From a checkpoint of a small CTC image transcriber: trained on short English words printed on busy colour backdrops.
Rows from block 7, named by matrix and row number. Each number is 128 + 32 x the weight over its row's rms, rounded and kept within 0 to 255. All counts start at 0.
# c3: 3x3 conv (model.blocks.7.c3.weight, 128x128x3x3), inputs 90-99, a 3x3 kernel for each
c3.10 [ 89 161 153 100 133  93 134 160 129  72 129  76 105 131  61  44 121 102 144 116 114 101 137 114  97 144 155 142  97 205 113 124 137 151  89  61 104 150 146 119 154 120 125 214 162 132 126 101 160 107  87 161  87 112 124  91 174 122  72 158  76 116 182 151 152 175 184  72  81 179 142  94 105 102 110  88  78 103  99 115 115 139 136 111 171 153 111 153 111 120]
c3.11 [153 131 196 167 134 162 163 127 130 192 162 162 171 158 108 100 139 105 153 114 107  81  95 134  64 169 185  91  92  95 123  90 132 151 138 116 101 128 180 101  99 137  98 105 104 169 174 118 135  96  87  83 162 122  52 150  85  94 142 147 197 138 102  94  74 135 110 104 116  79  98  43 111 149 133 108 109 176 120 124 144 122 121 119 108 133 102 167 222 126]
c3.12 [150  73 162 132 150 144 183 134 149 130 131 137 130 145 177  82 111 186 111 186 129 137 115 105 148 140 115 187 112 103 161 122  61 155 104  81 154 114 122 128 161  99 137  90 112 122  89  85  73  93 103  99  94  97 119 200 158 186 148 105 138 176 107 143 126 130 171 154 104 233 139  68 196 164 133 124 133 109 104 127 143 114  81 126  96 106 184 135 152 127]
c3.13 [109 125 110  95 105 120 153  95  73 141 123 130 118 151 149 130 128 131 105 118 111 121  89 125 119 116 100 243 193  83 114 159 102 115 169 106 119 104 129 134 132 156  40  87 105 125 109 100  84  98 139 117 131 154  90 107 134 114 101 155 115 132  64 176 176 125 112  93 112 115  76  99 138 159 132 134 141 143 139  89 166 147 112 119  75 100 130 120  90 114]
c3.14 [154 137 104 104  66  88 117  88 137 119 106 115 109 103 103 163  69 104 141 120 157 138 136 103 139 180 150 111 102 172 133 159 145 146 128 129 116  91 118 120  93 146 115 127 152 104 144 199 113 167 137 108 167 121 102  94 190 165 126  56 109  93 105  74 110 148 103 123 136 120 105 115 124 115  91 163 128 106 135 103  99 168 165 155 124 142 243 144 178 130]
c3.15 [126 144 113 138 154 159 106 128 126 181 146 153 172 136 152 126 148 162 174 100 113 126 124 137 110  89 131 169 172 136 136 126 101 125 132 165  96 148  99  95 123  97  96  82 102  81 118 158  99 126 143 194 113 102  83 124 119 162  91 114 186 134 132 185 159 107 169 188 138 170 122 156 121 132 131 133 117  98 116 107  81 147 110  56 115 135  91 108 153 224]
c3.16 [118 148 150  91 109 126 110  89  94  91  71  95  89 101 112 106 112 140 135 131 148 115  99 162 154 109 130 152  57 108 164 104 120 138  99 189 113  75 116 120  81 146 102 130 121 150 112 135 117 139 167 108 121 146 158 202 116 140 144 125  89 131 131 123 116 177  87 130 168 150  79 125 128 115 108 117  93 149 136 136 144  85 157 174 109 158 174 100 171 111]
c3.17 [102 138 134 101  97 139 142 105 136 147 126 108 158 104  98 144 134 148 192 131  90 127 155 120 160 142  84 148 101 134 171 121 122  85 135 134  64 160 166 100 118 145 105  75 110 133 130 155 105 104  93 111 157  80 104  59 165  64 120  72 108 174 102 171 166 104 143 133 104 176 139 138 180 129 102 173 143  77 134 164 131 152 127  64 118  89 126 147 133 116]
c3.18 [173 181 160 150  96 129 150 163 172 146 127 134 117 109 164 142 136 165 105 124 121 128 163 153 140 164 181  75 148 137 132 127 189 113  73  86 148 122  83 153 121 128 114 114  83 131 139 140 122 113 136 132  85 140 100 117  97 157 147 101  87 116 136 102  99  66  98 112 183  78 107 218 140  69 108 154 120 105 123  86  83 104  95 181 159 126 162 156 120 130]
c3.19 [112 127 120  81 138  88 154  99 102 105  93 119  55 126 161 116  83 187  84 121 169 125 114 146 143 118 110  77 106 109 126 128 143 122 119 132 115 149 124 152 117 158 161 191 188 124 127 147 121 160 152  70  90 133 108 102 132 122 120 134 164 144  36 138 158 149 107 201  85 186 197 135 135  99 138 103  81 142 108  93 126 131 102 159 113 149  96  89 118  61]
c3.20 [146 142 121 137 134 135 132 170 177 139 118 118 180 139  82  91  93  52 117 138  75 139 119  98 172 102 114  90 120 155 132 129 112 152 153  97 116 138  83 158 174 122 188 186 120 152 129 101 147 126 118 125 110  67 123 186 142  97 114 171 119 163 205 132  96 133 121 127 119 177 157 125  88 124 115 100 134 153 113 100 130 139 173 156 123 137  98  79  91 101]
c3.21 [ 84 113  84 128  96 111 132 109  93  98 156  88 106  79 140 123 101 178 113  91 112 159 124 105 163 127 116 107 112  71 130 119  70 104 176 173 164 128 114 142 124 112 148 180 168 151 149 116  96 152 179 110 163 210  92 140 174 145  82 112 140  56  82 126 138 131 124 131 133 125 154 189 141 120 103  81 100  80  96 153 123 126 124 111 126 147 142 141  98  97]
c3.22 [150 148 149 133 160 131 109 133 122 122 173 140  89 137 132  98  92  99  82 100  80 142 106 124 115 154 169 128  75 131 147 119 111 139 201 118 133 115 100 108  97 129 115  85 165 137 179 189 122 161 105 140 118  67 110  68 154 120 130  36 172 187  95 153 165 139 210 146 154 155 143 118 155 128 152 108  93 143 102  78 129 148 144  92  89 123 107  65 209 158]
c3.23 [139 127 113 154 116 119 201 154 121 162 130 122 111 122  73  74  98  98 126 124 188 164 153 115 140 139 130 108 166 112 136  91 135 185  99  80  85 135  99  99 121 119  65  95  82 169 172 142 138  74 215 108  58 127 126 105 147 149  81 168 136 150  95 135 139  55  86  99  97 188 129 140 100 139 117 112 143 127  83 154 113 131 113  88 180  81 100 128 114 127]
c3.24 [ 62  95  92  98 103 150 106  65 176 150 126 100 129 145 102 130 132 134 125 134 100 116 117  94 123 117 158 197  99 136 121 153  98 119 140  98 184 156 112 175 112  82 140 138 105 130 148 174 121 148 167 105 130 143  94 150 143 131 156  91 116 106  64 124  85 151 100  79 161  90 145 144 110 151 136 135 169  93 149 128 112 115 105 163 108 132 173 115 187 136]
c3.25 [111 145 165 127 119  88 120  85  89 100 107 162 110 120 135 131  91 139 121 124 127 103 124 120 107 100 133 188 135  73 134 137 137 125 106 181  79 106  98 108 168 160 121 127  97 113 107 125 134 141 149 106  89 133 140 150  96 147 128 100 149 105 146  88 160 207  95 142 147 142 124 168  76 140 137  85 127 151 120 136 130  96 170 171 102  99 144  97 132 142]
c3.26 [105 110  76 116 115  98  96 157 140 129 102  93 147 104 122 147 119  98 154 134 168 128 149 171 142 131 122 110 116  51 138 172 120 114 117 228 138 140 115  33 128 154  65  55 105 165 173 178 135 125 140 133 113  96 163  97 137  99 152 107 158 195 110 140 120  92 172 137 110 153 142 136 110 142 117 112 166 140 110 133 121 119 150 119 166 157 188  85 136 114]
c3.27 [ 77 123 123 104 113 119 101 102 120  96 106 125 105 155 117 138 174 115 142 113  96 156 160 116 192 149 137 147 100 143 110  98 100 129 173 154 125 121 139 128 126 103 134  86 146 130 130 145 158 159 138 136 141 178 128 149  79  85 102  55  95  76 171 103 116 147  54 196 186 112 178 161 150 140 117 135 127 143 109  92 153 136 103 111 180 129 128 109 151 167]
c3.28 [132  98 130 164 120 143 223 138 109 147 129 110 130 138 104 163  49 107 104 152 149 125 180 139 100 142 115 122 149 193 134 102  77 138 100  38 138 102 113 116 146 145 151 120 108 129  94 134 116 124 115  95  83  57 152 110 150 126 146 158 113 105 112  86 111 135 121 128  84 138 111 103 144 115 136 132 112 102 111  78  99 153 159 135 134  83  90 124  91  55]
c3.29 [158 126 138 117 129 119  70 100  92 157 122 136 118 143 144  79 137  94 169  82 164 146  85 123 111  80 109 161 180 174 154 121 121 127  92 168 115 116 131 139 108 127 143 118 147 144 143 161 166 118 129  91  95 128 119 104  87  71 159  66 105  86  72 138 114 108 116 104 143 151 100 148 184 154 121 101 124  94 110  96  90  94 154 140 106 139 108 131 128  66]
c3.30 [111 102 149  74 100 102 162 150  87 143 125  58 123 119  92 126 156 148  96 134 191 116  96 133 116  86  94 115 154 142 102 127 103 125 130 106 120 103 152  92 146 104 175 175 122  98 131 124  93 161 153  98 114  97 169 127 143 110  82 157 155 102 232 162 177 189 151  69 144 123  69  93 157 105 124  70  99 139 104 102 179 103 139 117  50 131  98  80 100  98]
c3.31 [130 123 184 165  99 154 141 130 123 107 154 151 111  69 121 158 179 154 121 120 115 141 120 173 112 130 176 106  95 149  97 134 139 144 132 114 159 148 129 136 115 171 119  77 105 137 177 197 125 134 169 130 140 166 188 140  96 145 133 123 105 190 135 128 164 130 129 138 111 140 134 101 164 104 112 159 119 127 122  94 136 143  92 130  80  89  90  97 144 180]
c3.32 [100 156 161  86 153 146 104 112  89 123 151 139 133 178 140 115  97  73 128 109  83 171 119 105 129  86 100 112 115 104 185 152 121 165 130  94  90 118  97 116 129 135 150  96  82  91 111  95 133 148 174 142 121 193 181 162 125  99 160 131 128 146 208 127 123 142 171  67 101 159 103  89 129 144  84 123 131  99 109 110  98 117 166 246 164  98  85 108 168 159]
c3.33 [105 153 128 100 113  94 109 154 139  70 135 161 151  91 108 142 145  84 130 153 208 112 101 158 125 123 125 109  64 139 139 133 133 156 117 121 165 117 107 164 153 131 138 148 138 125 169 154 151  95 110 121 120 127 145 138 149 204 130 142 175 127 199  94 103 166  96 173  63 140  84 153  94 104 175 134 126 139 103 124 158 101 126  85  73 157 140  79  84 130]
c3.34 [138 111  66 129 123  87 146  95 146 125 117  85  95 108 103 113 103 141 106 145 117  94 117 115 118  77  46 153 145 116 144 145 181 124 128 178 170 121 119 154 109 179 207 127 181 195 166 124 114 135 137 115 173 161 132 116 249 170 108 188 166 160 113 129 124 130 137 116 131 161  74  88  97  94 144 100 105 124 124 160 107 119 109 126 135 113 172 110 148 173]
c3.35 [ 73  88 156 123 121 179 118 136 170  48  71  91 124 140 144  96 136 156 129 164 124 147 120 137 128 140 156 127 104 159 149 142 194 140 175 180 159 139 111 160 144 103 113 119  96 141 123 107 122 129  86 109 159 116 119 131 135 113 120 115  86 108 129 121 100 103 118 129 112 117 107  85 126 127 139 150 133 158 176 157 140 146  97  57 158 151 122 141 156 118]
c3.36 [ 94 123 131 144 120 133 192 173 134 162 128 127 105  96 122 101 148 171 152  65  92  93 135 120  80 113 137 126 135  77 132 149 113 192 188  80 133 173 133 153 170 102 103  96 120 100 104 141 101 122 113  81 112  79 118 169 233 104 134 165  65 119 182 147 144  98 177  84 118 191 158 126 133  94  98 112 111  90  91 110 118 142 126 103 147 158 100 107 107  64]
c3.37 [160 159 175 144  89  87  95 105 125 120 143 123 154 108 120 100 115 141 176 114 193 171 125 114 123 104  98 135 196 219 104 123 161 134 136 139 101 123 112 108 149 152  95  73 125 117 166  87 171 126 123 143 129 128 109 133 120 105  62 100 150  70 146 116 202 182 161 191 102 113 179 116 102 122 122  84 105 101  99 113  96 163 163  93 138 100  57 114 182 145]
c3.38 [136 138 142  93  88  96 122  89 138 124 146 101 118 125 123  99 117 114 138 166 176 156 159 139 143 111 170 130 110 188  98 107 185 174 169 189 166 168 212 178 107 132 165 163 123  83  85 144 122 123 138  84  49  78 156 109  85 138 125 137 125 163  98  93 108 129 160 125 108 173 125 138 159 153 114 129 164 176 140 192 175 107 150 111 126 164 154  75  85 141]
c3.39 [116 137 118  90 137 117 126 117 122 121 103  97 172 145  93 150 169 132 100 100 119 134 105  92 144 128  80  85 116 129 117 109  71 182 179  93 115 122 141 127 139 148 150 127 142 119 102 117 140 118 129 146  98 126  88 144 225  66 135 227  97 139 160 121 151  94 113 128 128 119 105 111  95 157 111  83 175 141 131 155 146 106  82  86 134  94  88 137 130 116]
c3.40 [144 136  92 129 104 135 136 110 128 166  92 119 167 115 120 131 128  97 153 119  98 164 154 176 125  99 152  90 134 103 138 133 130 139 114 204 134 216 136 103 115 118 144 181 140  97 142 194 140 107 187 143 166 180 105 125 154 102 104 176 128 194 199 120  97 129 106 163 112  87 130 165 139 104  92 130 107  82 134 119 134  60 108 163 117 162 167  67 149 183]
c3.41 [103 114  62 124 142  84 110 139 125 126 157 109 141 135  93 161 134 139 138 129  94  95 120  97  92 142 105  46 121 133  90 112  74  93 126 123  64  49  64 161 135 158 152 108 137 106 121  92  94 129 107 110 136 135 129 112  99 158 124 107 102 180  91 134 132  95 117 141 106 118  88 128 110  97 137  98 132 103 139 158  92 157 175 171 119  97 109 112 146 120]
c3.42 [125 137  99 105 166 149 111 127 112 189 120 158 133 135 140  88 132 121 143 126 140 141 106 125 101 133 135 123 135 164 119 173 164 141 143 114 150 138 129 185 151 166 219 166 144 157 141 155 152 136 126 123  77  92  62  93 137  77  88 146 156 114 229 146 104 162 123 139  95 115 117  88  96 118 124 123 139 140 148 125 145 178 149 124 111  77  78 118 124  57]
c3.43 [108 140 143 119 122 155 157 162 128 101 132 114 152 148 142 148  61 114 152 127  99 141 132 125 182 102 125 137 100 125 100 182  73  55 100 116 146 121 126  76  93 134 103 161 156  99 106  95  68 120  89 111 143 110 124 150 139 134 109  85 118 175 217 125 158  94  98 109  76 149  99  95 125 160 137 112 128 146  77 107 154  97 110 144 153 170  86 116  92 178]
c3.44 [126 127 102 134 129 143 166 139 133 107 125 118 146 106  82 142  97  98 127 129 149  90 149 105  60  89 156 117  97 143 146 173  83 134 144  82 100 132 161 164 151 141 133 162 179 118 127  88  94  94  93 100 132  88 184 133 188 147 113 180 150  90 156 125 137 133 187 158  75 190 174  52 166 156 165 202 158 104 189 116 149  86  82 101 175 122 162 134 135 134]
c3.45 [122 120 173 160 115 164 124  98 178 119 132  86 120  88  90 157 102 194 123 145 213 117 114 182 105  98 153 107 154 200 128 108  98 168  95 111 159 160 140 139  81 150 143 118  97 146 111 147 148 109 159 119 116 112 115  90 159 126 159 166  86 110 119 122 171 118 147 141 115 127 121 160 143 148  78 185 136 111 191 137 157 149 156 160 100 118 119 167 159  93]
c3.46 [119 118 133 112  84  96 171 117 139 128 132 114 126 126 106 114 139 168 122 195 105 125 113 180  43  91 205 145 105  92 137 123 139 103  92  90 129 130  95 115  93  63 110  61  98 182 158 183 130 118  89 153 127 164  98  61 106 183 121 242 113 161 255 143 121 118 134 174 142 150 175 154 109 104 116 126 127 169 155 105 139  92 132 123 113  76 131 127 144  94]
c3.47 [118  96 135 149 135 110 130 106 164 108 119 119 119 100 124 100 137 152 103 174 173 114 149 145 116 129 120 122 163 144 153 109  93 105 111  85 129 150 126 126 113 103 158 128  96 144 122 107 108  76  79  86  81  55 113  31 135 126 123 144 124 158 143 159 193 101 176  96 113 164 120 142 135  85 100 124  94 139 133 170  89 167 130  91 159 125 129  88  75 126]
c3.48 [121 133 149  69 141 143 159 106 121  96 119 120 133 126 121 140 142 167 158 141 166 149 135 112 101 133 144  83 166 173 102  90 110 157 149 131 232  68  96 189  71 124  87 106 165 135 125 142 130 101 154 133 125 188 162  73 180 174  98 134 173 149 125  82  87 140  89 129 121 128 159 116 137  86 119 150 152 119 132 102  53 107 148 124 115 103 123 164 146  99]
c3.49 [135 107  85 155 139 151 103 144  82  95 119 115 130 122  99 109 138  89 149 127 147 119 138 141 102 102 151 192 106  85  88 100 145 180 125 104  86 116 157 124 116  91 223 116 122  85  95 129 104 109 151 101 123 158 140 137 135 169 102 135 113 139 185 183 167 129 120 139  83 116 123 116 154 119  92 122 111  93 134 142  89 115 118 128  74 123 146 126  90 148]
c3.50 [176 149 158 141  78 102 142 172 140  92 123 109 101  86 161 168 143 137 125 145 114 110 139 116 116 167 168 154  82 136 130  87  70 126 134 122 166  98 104 136 106 122 120  96 159 136  99 110 144  98 128 114  83 142  97 193 112 104 143 142 129 103 177  99 129 101 131 128  75 117 179 125 111 117 163 108 110 143 132 135  96  97 135 130 119 115  70 142 192 134]
c3.51 [106 142 108 158 157 142 128 128 174  92  99 114 141  92 116 100  80 108  94 202 109  53 161 115  80  93 140 175 112 133 147 115 174 152 137  84 122 123 120 169 110 150 117  88 152 106 106 151 141 119 113 103 159 140  60 160  86 128 113  48 133  97  70 128 111 127 121  97 225 140 119 130 137 139  91 128 106 121 134 126 127 133 142 125 107 175  94 132 195  90]
c3.52 [ 87 107 151 107 162 159 133 118 107 101 160 174 108 142 140 164 156 138 147 154 118 116 149 109 133 111 135  92 119 112 121 126 158  77  78 123  78 124  86 134 133 147 112  96 146 162  61 150 158 108 124  73  96 144 114 194 140 126 159 135 118 169 107  90 169  85 168 108 106 105 104 211 110 174  95 144 113  87 156 131  81 111 135 161  69 103 215  44  83 161]
c3.53 [120 124 158 127 134 165 118 140 177 134 172  91 141 130  88  84 119 147 173 129 125 149 119 131 156 115 105 116 120 105 166 155 200 140 181 179 119 118 144 113 129 162 101 158 165 130 122 167 164  89 138 126 140 233 131 148 141 156 107 138 103 120 167 146 133  43 162  95  83 121 135  71 119 127 117  68 127 130  53 122 112 147 134 123 121 121 165 126 120  75]
c3.54 [129 105 175 133  48 105  95 195 208 112  93 127 153 132 121 135 189 116 176 158 124 114 173 158 163  90  98 161  87 132 109 170 155 106 131 115 159 171 104 125 121 112  65 110 140 120 115 125 128 100  62 122 134 114 123 151 206 126  88 165 169 112 105 150 124  72  87 129  39 153 153  92 146 124 126 159 179 124 175 179 169 161 205 109 105 123  82 134 140 115]
c3.55 [124 126 102 102 141 109 153 108 117 162 163 132 146 132 113  90  77  69 144 141 121  97 170 144 125 122 121 108 109 152 138 113 113 128  61 120  63 103 160  73  82 152 100 102 128 137 156 128 150 160  99 109 140 110  83  94 132  95 110 113 128 168 124 149 189 169 149 159 168 111 170 169 153 167 137 123 114 156 122 149 169 184 109 115 112 131 155 181 125 151]
c3.56 [121 121 146 132 130 128 149  98 128 141  97 109 100  77  91 115 136 149  66  78 138 110  90 144  83 113 116 103 158 164 133  74  76 137  85 100 150 110  99 144  75  79 168  77 136 149 138 119 143 126 107 155 117 135 134  99  86  99 164 202 165 140 137 147 112 112 106 123 122 110 114 205 147 128 104 109 103 143 117  67 152 143 134  73 211 197 142 154 188 200]
c3.57 [127 114 148 147 128 108 173 144 136 163 125 148 170 145 123 171 115  90  82 106 169 140 173 109 200 124  83  75 124 106  90 116 108  70  92 118 131 156 109 103 128 109 103 123 130 105 118 161 127  87 158 168 122 130 125 128 152 106  69  97 119 138 118 103  67 140  88 122 126 109 187  75 124 116 113 127 131 113  75 143 166  97 105 115 164 115 158 187 199 162]
c3.58 [138 145 118 127 116  91 131  93  71 130  98  77  84 128 122 107 171 177 144 104 170 133 106 102 132 122  82 158 145 125 101 162 117 138 137 106 125 157 157  99  98 135 127 149 172 109 123 112 106 101 107 176 102  77  54 116 108 152 146  96  97 142 112 163 132  83 114  96  70 105 117 125 125  82 104 144 133 158 170 190 170 106 145  81 142 109  91 151 119 112]
c3.59 [154 170 131 124 143 109  81 111  79 125 117 168 132 148 107 102  94 116 102  82 126 125 114 143 175 102 157  98  80  59  83 101 120  74  91 128  37  74 159 156 130 134 225 167 149  85 131 161 116 156 106  89 146 101 119  97 154 194 122 233 120 130 152 126 105 104 162 145  97 147 193 154  72  86 133 111 145 143 157 136 134 138 136  71 123 121 108  50 101 121]
c3.60 [123 104  92 139 164 108 151 122 108 160 140  91 132 160  36 169 179  80  84 103  83 140  96 118 150 164 125 158 109 149 115 146 168  83 126  90 166 114 156 144  86 174 145 107 174 151  49 120 130  78 119 136 169 118 115 155 190 145 175 149 105 150 106  76 106 133 109 147 158 154 154 137  90  84 122 126 104 153 149 129 179 174  53 144 150 126  98 132  91 103]
c3.61 [104 125  70 114 132 126 115 111 161  91 105 123  87 158 159 126 189  74  99 128 153 149 135 148 157  99 141 194 117 185 114 102 100 176  92 150 183 201 101 164 166 168 117 109 129 107 124 154 118 123 134 120 118 123 138 157 196 107 129 183 109 119 143 140 118 210 145 171 143 179 104 154  75  97  98  56 123 118  87 118 114 149 104 165 160  91 121 159 111 154]
c3.62 [114  78  97 121 132 116 133 125 175 108 131 158 118 107 121 152 123 155 153  99 125 214  75 120  96 117 160 123 161 169 113 149 170 135 121 125 128  91  91 131 104 111 137 105  92 127  91 109 111 131 142 159 101 105 108 116 150 113 151 188  87 196 178 131 126  98 180 158 143 148 118 193 171 128 132 151 132 104 137 106  99 157 160  85 101 135  58 155  76 156]
c3.63 [ 95 115 123 105 171 122 152 174 162  93 102  70  89 134  91  66 153 122 151 175 110 149 126 130 156 107 109 152  93  94 137 104  40 143  95  99 136 128 129 134  97 165 123  86 113 118 116 145 138 100 115 153  98  95 160 126  76 103  77  39 110  56  74 120 128 154 179 103 154 140 113 177 132 135 138 132 132  82 114 146 100 147 112  98 122 114  82 134 117 131]
c3.64 [118 148 127 122 139  84 152 111  90 177 108 147 200 145 170 126 181 172  76  91 108 105 102 141  58  82 109 150  85 152 143 134  79 129 131 137 131 113  84  90 137 126 150 101 164 127 108 124 142 107 113 117 103  90 135 121  97 179 157 127 107 119 116 160 167 198 187 112 176 155 172  97 200 135 146 136 145 166 179 128 174 117  41  68 134 114  89 126 152 104]
c3.65 [180 157 128 114 132  88 107 125 161 158  74 163 128 105 143 119 139 180 145 122 142 103 154 197 124 103 137 143 106  93 115  83 109 116 120  90 152 174 130 170 132 136 140  55 139 164 108 115 131 103 130 104  87 132 123 187  78 115  81 119  84 154 118 173 177 145 122  64 136 153 216 181 105 161 131 128 118 141 137 141 151 116  89 166 114 145 178 117 125 124]
c3.66 [123 130 112 128 135 154 128 106  67 148  95 134 105 166 144 150 125 138 118  94 184 112 118 160 144 112 157 115 121 205 132 183  89 133 180 143 145 102 123 126 110 120 152  66  90 167 119 110 138 138 122  78  78 105 111 137 141  82 146 138 127  85  63  89 102  59 155  79  80 160 206  91 143 168 116 161 136 145 163 159 116 122 155  86 125 145  21  80 127  99]
c3.67 [116 143 164 136 134 159 166 118 139 162 180 167  94 135 153  74 146 110 123 112  84 128 138 166 153 109 167 157  70 103 106 188 112  83 122 183 119 116 144 156 136 153 169 144 116 177 120 123 160 100 160 126  73 113  88  61  81 147 147  84  99 119 115 154 135  99 125 135 124 137 130 151 121 107 122 149 117 123 147 127 105 130 127 141 130 166 136  90  82  79]
c3.104 [188  90 135 140 108 143  94  81 156 157 144 115 155 127  91  92 116 140 127 183 121 124 181  46 137 151  73 148  95 115 144 143 101 138 161 138 160 115 139 105 108 109 112 128 121 145  99 135 116 114 169 123 122 146 151  90 134 116 120 187 136 107 138 107 200 147 144 217  69 105 251 116 106 133 108 110 125 124 119 146 143  96 146 105 112 159 143 192 172 102]
c3.105 [143 122 105 142 103 122 121  94 128 158 136 144 106 109 147  81  44 126 105 140  85  78 148 113  70 126 138 141 175 155 150 128  88 143 155 153 149 105 129 127 136 135 133  82  99  85  81  91 130  91 151 119 123 107 151  98 117  91 126 134 164 176 150 122 146 134 140 100 158 133  72 100 133 142 149  91 135 142 126  89 138 119  94 137 152  59 121 122 174 124]
c3.106 [118 123 141 129 103 101 147  88  97 121 140 130  78  84 106 117  99 132 100 101 114 172 109 140 137 109 101 134  85 144 160 101 117 142 146 154 172 137  83 187 102 117 167 128 137 139 185 134 140 135 136 131 130 151 104  71 111 112 134 114 133 125 157 125 164 102 146 146  97 107 145  98 143 177 134 184 136 130 120 127 118  76 161  91 111 164 105  55 136 137]
c3.107 [100 118 179  93  91 170 105 108 161 137 104 143 119 135 189  87  99 110 183 124 140 165 105 144 182 115 120 126 155 108 153 137 148 147 166 126  86 153 132  69  84  69 115 106  81 124 102 119 171 104 147 144 126 177  92 102 161  80 113 132  92 123 143 149 105 145 125 128 117 185 156  78 122 179 185 118 139 135 137 104  94 105 134 130 170 113 113  88 126 132]
c3.108 [108 114 153 122 128 129 128 126 101 156 132 104 166 116 104 183 131  94 125  62  64 103 139 146  89 116 106 154  73 182  96 125 142 125 167 122 113 108  46 126  89 117 132 201 121 122  71 117 117 182  94 111 119  99 138 116 143  51 131 145 106 109 130 112 158 181  92 103  90 109 106 106 157 155  96 141 134 144 119 144 121  55  54 157 143 142 115 123 160 106]
c3.109 [121 166 173 111 133 122 129 118 126 119 134 129 135 161 165 143  80  71 125 184 172 113 148 166 101 129 140 181 117 142 103 127 180 101 219 217 108 110 109  86 112 117 147 181  98  93 116 152 151 171 178 195 131 107 145 133 130 147  73 138 118 115 162 164 136  96 116  93  64 127 122 156 138 118 122 117 110  95 121  84 112 187 168 171 166 141  91 141 144 115]
c3.110 [119 133 135 143 133 129 100 140 141 183 143 120 101  73 109 128 113 126 152 172 147  95 150 132 111 148 111 156 121 193 123 148 129  84 148 170 124 120 155 125 138 156 127 138 176 114 143 131  97 139 104  83 138 153 109  95 139 125 111 195 139 131 110 132  93  91 165 139  62 118 140 192 146 124 170 151 127 194 140 144 123 106  92 133 138 148  64 125  83 200]
c3.111 [113 175 158 140 157 127 136 161 136 197 166 128 171 120  71 144 125 125  93 115 126  80 119  87 116  95  74 150 161 119 161 130 180 111  94 127  61 138 180  99 171 187 158 221 194 102  71 105 127 120 136 151 144 156 109  82 155 118 156 195 160  86 157 119 105  99 138  78 208 138 165 158 134 107 126 144 108 200 117 109 171 163 152 135 149 133 131 127 125 107]
c3.112 [120 117 152 137 165 156 163 143  98 117 142 105 121 111 103 123 161 164 133 115 109 125  97  88 111  91 161 150 146 144 128 158  89 137 138 153 154  77 132 182 147 117 215 151 174 192 147  99 149  89 121  87  48 108 124 151 183 108  89 125 134 118 171 126 152 122 121 126  65  71  62 123 139 134 108 164 126 102 113 104 114 131 131 120 107 129 114  96  87  77]
c3.113 [145 151  99 148 145  72 139 166 164  99 122 130 120 108 100 127  91 133  95 129 126 135  92 171 119 129 135 121 146 154 168 142 120 110  67 120  93 111  97 104  96 108 117 150 118 110 123  60 161 118 135 154  96 136  88 123 152  87  69 182 157 123 158  85 147 188 126 133 180 177 100 172  96 146 163  79 141  79 128 117  69 103 162 105 147 128 143 112 184 155]
c3.114 [118 110 179 101 135 173 107 132 134 127 176 159 148 175 171 113 123  59 130 118 170 192 106 143 148  71 139 100 116 140 150 168 130 186 108 121 124  99  87 117 120 115 118 136  97 134  93  97 166  84 145 148 121 175 161  72 108  82 111 153 124 148 144  61 179 195 177 180 138 162 148  80 109 154 145 133 123 140  77 136 161 195 191  69 151 112  91  97 108 142]
c3.115 [159 149 103 144 126 125 118 191 135 113  79  93 111 135 210  90 138 157 145 114 172 120 124 170  94 145 100 150  94 117 144 107 222 121 125 120 179 179 123 126 113 111 138 169 179 117  81 129 122 117 170 128 118 138 153 144 166  87 105 102 148 122 145 135 174 180 130 158 206  90 106  74 183 122 105 142  75  99 136  82 107  75 109 164 115 128 171 131 110  91]
c3.116 [129 120  75 146 147  75 138 104  54 130 102 125  92 107  98  81  92 102  69 128 109  92 117 127 103 116 125 191 155 136 174 122  98 118 103  75 146 152 116 172 179 123 112  72  65  77 128 107  73 128  61 125 147 113 132 138 122 159 130 159 197 133 223 127 153  79 147 126 111 207 148 124 202 133 115 181 145 120 159 181 191 135 159 101 144 123 118 129 148 100]
c3.117 [141 115 153 133 114 133 102  97 119 120 130 148 137 138 134 129 143 213  82 117  99 135 175 206 135  99 220 144  96  89 111 126 127 143 134  98 146 119 118 148 113 123 114 142 102 136 126 119 162 112 140 139 161 149 145 157 133 140  95  99 126  44 118  98 136  88 146 140 143  86 125  59  98  86 105 136 116 143 130  67  86  96 105  97 114 165  83 177 151 111]
c3.118 [115 143  99 140 150 147 156 166 166 121 137 130 119 126 137 100  91 116 132 107 166 140 113 158 116 136 175 162  93 169 144 108 177 114  86 144 129 120  91  92 115 146  98 142 175 112 172 178 123 161 196 122 125 194  58 119 224 110 137 215 123 119 151  96 105 104 134 130  85 111 114  59 140 175 150 125 154 172 125 128 191 121 153 158  68 119 156  75 141 133]
c3.119 [155 133 107 100  85  73 194 119 146 146 124 121 118 137 124 140 173 145  97 149 171  88 155 217 133 157 142 145 121  93 129 152 115 158  99 152  85 136 141 113 135 178  97 116 176 156 169 114 106 149 160 156 161 142  87 153 126 150 131 102  82  97  96 144 138 131 135 131 135 151 148 124 126 116 143 101 139 122  95 132 131  98 149 185 129 107 195 115 106 178]
c3.120 [128 152 137 134 122 125  76 156 180 142 133 121 191 123 128 188 158 162 127  79 165 127 100 136 116 110 109 102 206 181 118 131  90 128  97  61  96 143 102  92 133 120 112 114 148  87 156 151  68 112 124 131 139  93 135 109 183 232 127 134 149  98 103 163 175  91  80 133 116  82 154  97 114 123 131  91 131 115 105 166 127 124 146 128 149 230 160 123 196 196]
c3.121 [107 111 140  64 126 122   0  70 130  86 129 131  85 120 110 101 124 120 106 113 138 112  85 125 131 123 124 154 197 156 171 136 104 174 188  99 128  88  88 100 116 104 125 127 109  94 118 113 130 136 158 117 129 121 171 102  95 132 142  93  76 182 148 153 138 121 202 129 113 202 127 109 136 131 107 169 148  75 167 155  88 143 120 183 153  73 181 131  61 160]
c3.122 [105 189 125  96 127 150 141 146 152 105 129 133 111  81 150 150  72  94 121 186  93 133 121 124 122 133 156 137 144 203 114 169 163  96 124 166 125  98 155 150 113 165 161 124 124 122 122 146 140 108 187  94 116 130 116 116 146 184 174 135 125 153 188 159 148 151 120  97  89 139 125 128  41  98 142 103 129 107 172 144 119 123 150 205 105 115 120 119 129 161]